A small spectrogram enhancement model, trained from scratch: adamw at rate 0.0033, trained on drum patterns on synthesised drum kits.
Rows from block 4 of a small spectrogram enhancement model, named by matrix and row number. Rows with one number belong to one channel. Each number is 128 + 32 x the weight over its row's rms, rounded and kept within 0 to 255. All counts start at 0. Numbers have three digits each.
Before each channel's rows are labels from the 100 clips, of 14976, where the channel reaches its highest value: "top examples" is what is common among them. Only what is clearly more common there than usual is listed. The data: drum patterns on synthesised drum kits.
# convs0: first 3x3 conv (model.mid.0.convs.0.weight, 192x192x3x3, each kernel summed), inputs 96-191
# convs1: second 3x3 conv (model.mid.0.convs.1.weight, 192x192x3x3, transposed, each kernel summed), outputs 96-191

top examples: thin (high-pass); white noise; pink noise
convs0.6:095134150115091146158130136111099092122123077077143143190158135179123171097096102168099167148142121092130118123158133104069068084086140128087137116112020157126126126115121112093144086088089179136147151096134085110078170150151091112060105138091118163160129077140090139157082136151150092094
convs1.6:119123112137124108140051150165084105124129138146110132153170135086138039092167113122129151126093132135116073080137130207115123125148110168112133096115138163128115136110117131198055169097104153155132192157114122097114181121135122114098127131159161109167108151114127112127123130134186191148

top examples: reverberation; text has "reverberant"; text has "room"; white noise
convs0.22:131154172154106173133156082105135123138133123100108124100123060171127120106169130092105155128120099110123125104125094064114033089119113128025089130132056121148120137104156117141117134124125107139143220112082038128118210151222100119082129105060096103168108125126103084145101129169126073121
convs1.22:111133095111125119120106144149134103133167126206079102131130134101113126136168104160120164097104110127130134121122163158103118105143147117102110129084128131144099120132076147255119164083143103141099255122116130131123222157225130125087083140152155111146125181124139126101106115167153178112

top examples: muffled (low-pass); pink noise
convs0.86:118150175125113163179115063100124092145126118139145130139122049123138106079097079152130110130113074100111138091182069102079103121109111125095092126121127143077110141135102131078126142099127129123157085123135124149099042128049065075122128108098094116115140105115126065175145152116152144129
convs1.86:117081091118076069052151192145129132092148125103159133133096120184135172164090128120093154131120155094164127178056162171154157135104153151158144125086123102135116099099129115061161109143118139069122087108151151106115032135105125123149111133149154138133132136134127140090093106087053100124

top examples: mains hum
convs0.121:113148072119147156162182185146129129125064091135112130182105147128140163111066077128127119101080089122092174131159177154101100070120101159100075147123081181148066153127122099102114121104104184109148101146103082120104075133132127108079096123140120082144124127188102135146080094151118111104
convs1.121:156170108147115088107112108138147092144198077075118070097083114105082059167203129140091125144135127097127137091106090086112138134181119088134127095119161132113148119159127148107123091128184169172117061099171171137091124160124103085151115173143164153101128217102146166105085140107191181131

top examples: mains hum
convs0.137:119143056110152125147181216171107151123130125179119144210123140123126178136093108178133126116098113133127154184151169156107094094133128134082103146098078203149087138137101107094146108105132195094129106143109064113124074134130146111085116138116127085135092133168114124121080122153108119096
convs1.137:130132133115153127146080111154128113150157120061131070095107148076103067149204126157123113114164131119103125089154085124139147150131149100153160085115172121131139109141081181107090114072164129187092027111162202162069127142063108126156102163133140147093098166079109144114121110106232190142

top examples: thin (high-pass); text has "noise"
convs0.174:129149088152113074131168172104096137124134126146153159204188192135140212153115126157111136149142131093148137193151169145090130127149127141160133143138118169145131117131130127081149081131151138095132091110144149107138085123111137175134134172162104156121150128145144158129127157113113094123
convs1.174:108116175122163113164043117147107081125121133095126118129142139096124029091139115123144124121122134139106066080156089179132128128148133156118142067131153130119121135119122135117054159098110158167134081147122130135106161122078123118131124131147130122128093124108107125139130138117185198146

top examples: reverberation; muffled (low-pass); white noise
convs0.161:155162141177140126129131056091107109138139113110122136110143055140130114099156142105121114129138104103159131113137082054111058098124110124017089129148046153142144132138155130082138138129145097128137168127098056133146157148150091124094151100077090110138092125102129078132159153151189061127
convs1.161:101104056085127093083118169164126105132184114188111079131114141103100152141144111154100162079106141137142108146109181162146145108154160123138137120079141092147096112100079152213109138079140103138077242107131153120110155124201147158123081145167130128136115181120128139073118097122057144144

top examples: mains hum
convs0.169:108140068105140128121171194139116150109086131185148142206147190128147188143088114146159118096111119133101158165155203162112089084125107150121095142108117187136089122151113109092117124081141193082122062136102105115105062164120151130115099157154135113150132141184106157115089135149149116101
convs1.169:125129163122174102157076130154129102140152117037145105099091140094112062145156114142122092125155145131119110101137055118134153155138147119141159072097148097130141103126114160079097119108156149185115000111183177158102113133037135099139129154131113141081081148097111167130124126109175168138

top examples: white noise; muffled (low-pass)
convs0.113:152142175182121166125141043081136136140124109117143132096142046146125109098168146112117124136134107121123145064112075053111050121103110114055093134136099133135124122131137121135140139133118083141135181113106060149154185154180097120082145081072104097129122121088129044145132175177189087129
convs1.113:099115049095107099090133168141124108127180122196107101118122144108109161136148104142095164096111130121136109150110183150142138122146153109138134118081135090145092108109066155214132128071139087113083254099136161114098148130210135151130081148165119139134115173108140154095105102120059118121

top examples: mains hum
convs0.21:097150060123147136126171194143108128114089116160148150213153169134135188137077093122140123100109114123102158194164184146106077058133113138081098152108088198150075122148111104105123108094111188091131116138107070111086093127140141160107103149127116110153122143181117140129073115155143086095
convs1.21:109131172117170117155071127156135092139148111071118086111095132077114044145193097148126118119147126121095110075141072148115141144136142141129150061100167112127142121139107164153053156087159158195112063128149166141094175145083124100138097160148137123123097153095115149142107128121211198125

top examples: crash cymbal; clipping; text has "clipped"
convs0.97:133126127148178132121130187144118138116140129139117139190146200127134095134123123142138132112105107163133119145140172175113113117163110137159126108117124198122121135165167102092126164137175211141114117110118147146148116179092161140107123153164187122164143124188114165124110163122197206136
convs1.97:091085158123110093140088088108124063066114110073128128107114146142132119134086078102140127140126128108111076125143108133114151121146149135163135083089128094120187106140089130044079148144130117117125085109153167159146106137091167160136091148156102122129108103117139165129117107102070109097

top examples: thin (high-pass); white noise; pink noise
convs0.34:137144133130112151126167129116100099128143118114150126153115116152138150101118088139119155132141120073137158118130111084094058063079139107024162141117000165135108134108121120103138086108083147148131181113107046122106181135175093087069124116089112111153112099130086145155099133176158090102
convs1.34:114131092122135116125087178166105117133146133173128124161159132090142089106180111140110159111111137130114071102126148217116121110139116171110112095103162154156089122115111144240074176057126149161118236142111129088102184135169128111113106120158179131155115157118136117114120112135193187123

top examples: mains hum
convs0.15:134128188126114183161127091119144147158146171169150160119163071087135125106088146132138115136132124157136145050139068079148076125045125131122064163132218095064110139121089126185138121094084116159167089126119145133073084105088078078133146082071124145106145109108108066181185130125167111147
convs1.15:148073147160089149099122175168145125086116116102182129136079111199126124112092103128116178121093136109117080131098134164118119134097154145097099093109162135111103122088122071058154122111040167079150073176110086118133104129107079113101133080134153078151127084100116090157033170102131193127

top examples: thin (high-pass); white noise; pink noise
convs0.147:111158096148104092129140164126090112138150092112150129179162182169128157103121103172096164151146141095168130181127134099083086108123142128083141143127000171145111108115153111079159076125122179116115176098136088103099160154175098148082121159127152151160138097155120157127091136160172078115
convs1.147:101122136117150105148042140161092088128124142150105126142164136085136058095159097125132145108112137145108067085147115201126128122150125169116142074109128147130115129117111135205059183084100147163122179142119119115111206115127129112109110131168134121165095142106120122119143115127184203150

top examples: muffled (low-pass); white noise; pink noise
convs0.83:121099179119059209192107018083138086119135115126138146101132051138146101067131120162114132137110107114125112051151078082087075123064123141103092125117147107052120169134134123100113137106101106117169133089114125151112104123125069117124123087076100122131160067119089032180157145121125124141
convs1.83:150113068134097078040118208147142141136149090098113109086096096161126122134073145083121146135092146117185137131093153163142111116172111118143121158162120103138134124111136116100151087196121134121134168135115118087183086107146132123147120107135178108149150189140143120103132166112013115128

top examples: thin (high-pass); white noise
convs0.135:094108133108082126152133129107091100116139076102139151198188160164132166110076109188108160163155134107148104161166154112091076114104133128150124104122066165106145129108126127077143077119113179122151114098130152095087117136130102127106098173127143172122145100147104153147104127132137110094
convs1.135:117118139133140124147041146164091098118117133117120133143161127087139034090153120120144131127106133143105065081152102196113122127133117154113135077126141160116119135112125130157058163110097155156134134159117120103121167116103120104117136115154140114163106129108114115138133137117178189149

top examples: thin (high-pass); ride cymbal; pink noise
convs0.162:144168134170144120136128066089100108137138122107142121116126070138135102101142126113122114137150103100155145094127083054117059082118098123031082143151045138120130126136141123061127119141128111132132153129073050125130136140143114133095150090071094126126094124106138081141156146139178040131
convs1.162:099108059095123091078120210185147098121175100173148077148105141121116131150120119142106168085114145128153104145094181195142135103143149141147128112082155116157096119102098142191107157078157154139086200121128139104113149125155140141122073140151174120140108188134130143078099114122095152117

top examples: clap; muffled (low-pass); pink noise
convs0.45:143150154166094180145135083112126121142092116146089130117103044143125117092141090124117118130087096122106144051128087071090056103062105131071062155134076150103105143131134122155131151103114108130158147136081078128151133149176081076094131082083092095130106099094140044173120125151146089112
convs1.45:125131059119106112052126150158153119142190089155127062108071120159076146151159122150102179113115117099148125130097178114119132120171175081128110138069159114156096132116089143186164116136123145135093240111157153128098160153171122155113106166119143121127128210154151142094059146142099141095

top examples: muffled (low-pass); white noise; thin (high-pass)
convs0.138:146147182170129131162106060076110101143127123103112159117146052130144090086147112109117091144138106114125114090145057061111058119106081119089093123157092112110118133122140132085114150111114093125159124124100118134129126120116097115122156081057081112112118114091125064188145130125164089140
convs1.138:122094054109085094045152190155139119115170103141138088109087123153120165146090133131103169103096133107163124159100185149146143109143155121161141148093138086131100124112101124137161110129119112087094193105134141129131093126146132159125089131149147123135133169139139132080082128117025112122

top examples: reverberation; text has "reverberant"; text has "room"; white noise
convs0.142:154167148179144121136139070098100106146142117110125132123137063154140118090161143129120120146150112103155131109131064055112056114129109126037084136146047157126144126146160137074138137138125091135137167127096055123151152148163098111111160092071096105129105113107133090140150147159161042135
convs1.142:104120039084132094086114156160123096143189117189117089134120138082106142128131111132101149084108145145155107142119175163151132109159134125144139122095138095140095113105074150230119133085155113138078249102129151110110178113197143149123069154152128132141112181112126142063136103124070137141

top examples: muffled (low-pass); pink noise; rumble
convs0.102:126131140132173162175106080102105136162171159133135150142160103117135095098095117129158144126137100183152138076171089102163097107104100126108075147147152121071099146135102128034134136097087136118139064162114123162103013122024095136114147100082097109123120110133112085162177137098144104200
convs1.102:112092081112094062060117203143102116088153139111160152136125148152140144130094091109091120133116162114164087178080155167165152137120143143144148103065107095132108097092086129096160115096132116115111131087143144102108078119117123120141098154163124148139126114093133149098112074079061082141